Weights of a small image captioner: decoder activation geglu, batches of 256.
Rows from block 2 of the text decoder, named by matrix and row number. Rows with one number belong to one attention dimension. Each number is 128 + 24 x the weight over its row's rms, rounded and kept within 0 to 255. All counts start at 0. Numbers have three digits each. After the name is the row's rms in percent of the matrix's.
# q: attention query, key and value (stacked) (decoder.blocks.2.attn.qkv.weight, 384x128, the q third), inputs 0-127
# k: attention query, key and value (stacked) (decoder.blocks.2.attn.qkv.weight, 384x128, the k third), inputs 0-127
q.6 095:139138127152121127112160154117137105170125156129151119105130117144152119153113121148163139141103129130122161136123105123104084116166155136168126101180122131108100143105104137119110179136135187115107156120134131174166142126156165141158135109143121111128160074126116118163172153116137140101160073113120084125142149106131171152144149158079125113158114129129154134147122090078144093122098
k.6 101:139114098125089088147106116137152166153133150120106180115143123130111107128181108127154101119098115134170100142142099118123195091120131099160144127152121118126083192104116134130121157133131109136092107161094167160095124094137120119160148124158121073154170109111126144112101191110144093126129163140122125093165123118127116124146135120153118139144122158098111130141165124116128122135134
q.7 099:128110097087148142134148091117137111143107134108094128109141108138141113083123138132137111143097146139141147142115134162110121109112128132102101139095159152155114102075122177110099104071114137170120119141128106163157123130125117094106160115112113163122142145124131152089103132083115146105134084097163123122101153083170101095114106121171156105081118143143168141147126140124113093184145
k.7 102:107133119128051176139129093125164079115135133101151119114138122144141124141138103165132128144128139139184155081126122101152178120087126076134147123134133141124137131092132196091150140109142119082137141114119132115119145097145110134129125141124137141149137151145143155122132111132145116100121133156181147087114113147170126124136113126067094144091141129128153153131123155117169111082153
q.8 096:125105138165073113164156136117136052140109087091116141152124121167156073146147138073141123091136123114157144167112107106172137141158136132158140122144127146158141090124162086168149120160107135111136142160119113160159135128128115124105110118135114168148099130152151092153106130091142150093108144139168129146132142132118124093115155132116096132114100141117131105119099107153135154165131
k.8 101:096144125092131090128143074142145170159111110144141175175121141121120084134125110136115168102113115150167125121113169158126140117158134131138160136155149159113140155145114142087140170108131165155119154101130128146125093117126093141107141121137099120122107116083115139164111075146121141135089148089178151118153087132123124067124122153133143123106147130164169129122156099097112145135142
q.9 093:092100179137105117074137118107106069094132099099105071130118094146083137144132145168072175131116103095138094137125132154119099158120154135134074135142088116136123098140092108165130117134136151101140102122169144139078151125165127159130106121119116143133155123136117098128119101121112113169148100118150116138166120143163100121132130112147143148152122154115103126133091136158115133125133
k.9 093:164138141145188098099089141138130130088168170127129137116125102104096108122083127140151160138105093172121094104077116145141102134115101114096113147170123134090137081131116141115116137138147126110138123147114127166160140134129101099108104132135128147137095086128175144138075125161136158134116114137130074160179163112116138127135129120124084141098135165105108104121134127117113106102099
q.10 088:119102138079073147119178161082139143166135089120114150123102170160091113131134135133115122130106117141137145124120149140095087140093089140132148106103137113154135171107133118128153137117140080152114106146121154123101128106093112107078193139130071164137135135114118140140144121154122096115086123160122155145176123132108146090112139127119136150107136153128136152133176152119102098116138
k.10 092:129176154121088122151141126128142154147125135085147107143112139130148091144109101154144081145136143156123137115119157136137118134149165118084114114110150125075167120185172107125142143138079138094122123129128105132133168099108141134146148136108113127122095119135072156121106119151139100091134106110089184155172151082168127107139110121130161139130118120085165133146118091120119096122101
q.11 096:177153130116109122100094064096118125124136109156189139122115119170121134154133118153115133104132130103124144093141119074156152104110179120111142078091115106143120171146116156108123103103084118150174143099141146167110104124163097048178136158155108125151124122124129126131142109132173106152125142114138111120122144135155117128103120138145133120144109104150150154142151131141131137131138
k.11 097:135071137107173110150105153107123122120112163123153132143078138178120128121135163145115133155126163144123164141122083139114097137159154165093112100071150150099081118149127132115135114171122127089138119075156147182124145108127165124140155170151119104135139140129178144140108137160132143130142080135136111121124142113104147135149107161120131113110105089145126120134092133142141123180143
q.12 121:123134130152091117140189138117139104121135133116113140140149135128111134111141117113170090127149149118107140130120111161091170174147134152117135122145132118164089111119137102157128118088101142154163120099141124158120141133145103100123089144127126170137162119096074083096139138098142099123143161130186136133106150147167118113133069079113064110133144135139124108151109104135147141091090
k.12 102:120136096105121126118140118158074140137123173092123131168128131089148127114111129142140124129176086133098118146118125171147125122099114138158144171164152122134152123151133134108078149111117130116117114062161163145142090142127174112125136125123144138174103090131178113132139124141143130114104164093180149072162092117136134110114125163148104130133110124138108133177092121120167112141117
q.13 086:104127124133105131140122136112119156151145134141124151113141144162165150133111102136128106123135130124141100116138112117153168143128100119096117183101206145093191164161111104117132140093124062135093114126120134156126141158090112099144128132134135119145135104080135109092121150164136092157157172129099104115113112103093136120107128147121120137091113121070161092118113161131134090142108
k.13 091:127116124092104117107136138108123128134121084102145146169098126113136152141120120088117111092142153142117134126151078140103139114183113149117146157081163149100171091178150098138132096126107141120099120139118075121153083116179152128098104146123164114121153114121113113090140135160128134166113139142114135098088138163116174148127139130099150136112158138122150060135115112125099106112146
q.14 095:166089115137110084104144138096132114154110127136149124096108154163118072146142093137131140129149158117159138116095142112109111175122170096144143119128099128145098087137123134098084168148095131156111150131174125103145109118136154143134121129162079181106133154132131126143136121128141115132121153096141138122129113163151187140144137121170156132117117109150153128078168111080085120105116
k.14 095:138141171127134124148080139124136084163121125118121116161140121158163146154138134117132170143119129104120185153102079130112140120140107129084143163098131102102129142127131149135106141104139153092141102148175138122146083124138114176130151140144108102152103085145091131094151091097090129090184117099107120141165170096163103106126112131104114140141100156125146100134124114115148102121161
q.15 106:174111104141161117134140153089113114109096143122139137145135130111132149132128099180123100131111107133113115096147135113101184163161105155089118116127161104144099117144162153129147165124106102131094165094141113143124068127144135134144075088110131146110103119102141164145123100117105155104106148148128124134083132125142152143141119140120127141128090137119119130128104132119134197048165
k.15 095:148091097090142174091116121166139136093072133148137180142117114137143108137148125096115080161100119119122125139127136163121148168121110144124141098069097107120142122086133169170117118133160134099156120091155129132104104117147143125134159143094130141079140096118134138095124124103139129120106133124121178131182172128134099108079148138146159151114140168134108150150143150131129130110118
q.16 102:129100096120152142148096085118172112113123172130144156118108142139152074120145101100077142136151144135142103115144125097109122136146132129134159135132125149137101150140184108113144115123124164135148108081145126126118134178071170108091141110137108154113116181106089106138105120180122073136092127139121172103161130151133154133148112139159135134116117095161126132138128146180115114121145
k.16 105:132100122128098123123112116091123118132095130144105094148143115135132114139107149128106145148113145109154158169084150117149091124132135164144125158123134093073145119130147122160107129144098150101092142095149094112158118127114073117113128134125108131145113152118152100103152130137093146156100121151137174087105084159088063186146109129153112116137119145123126127195130111151155130172115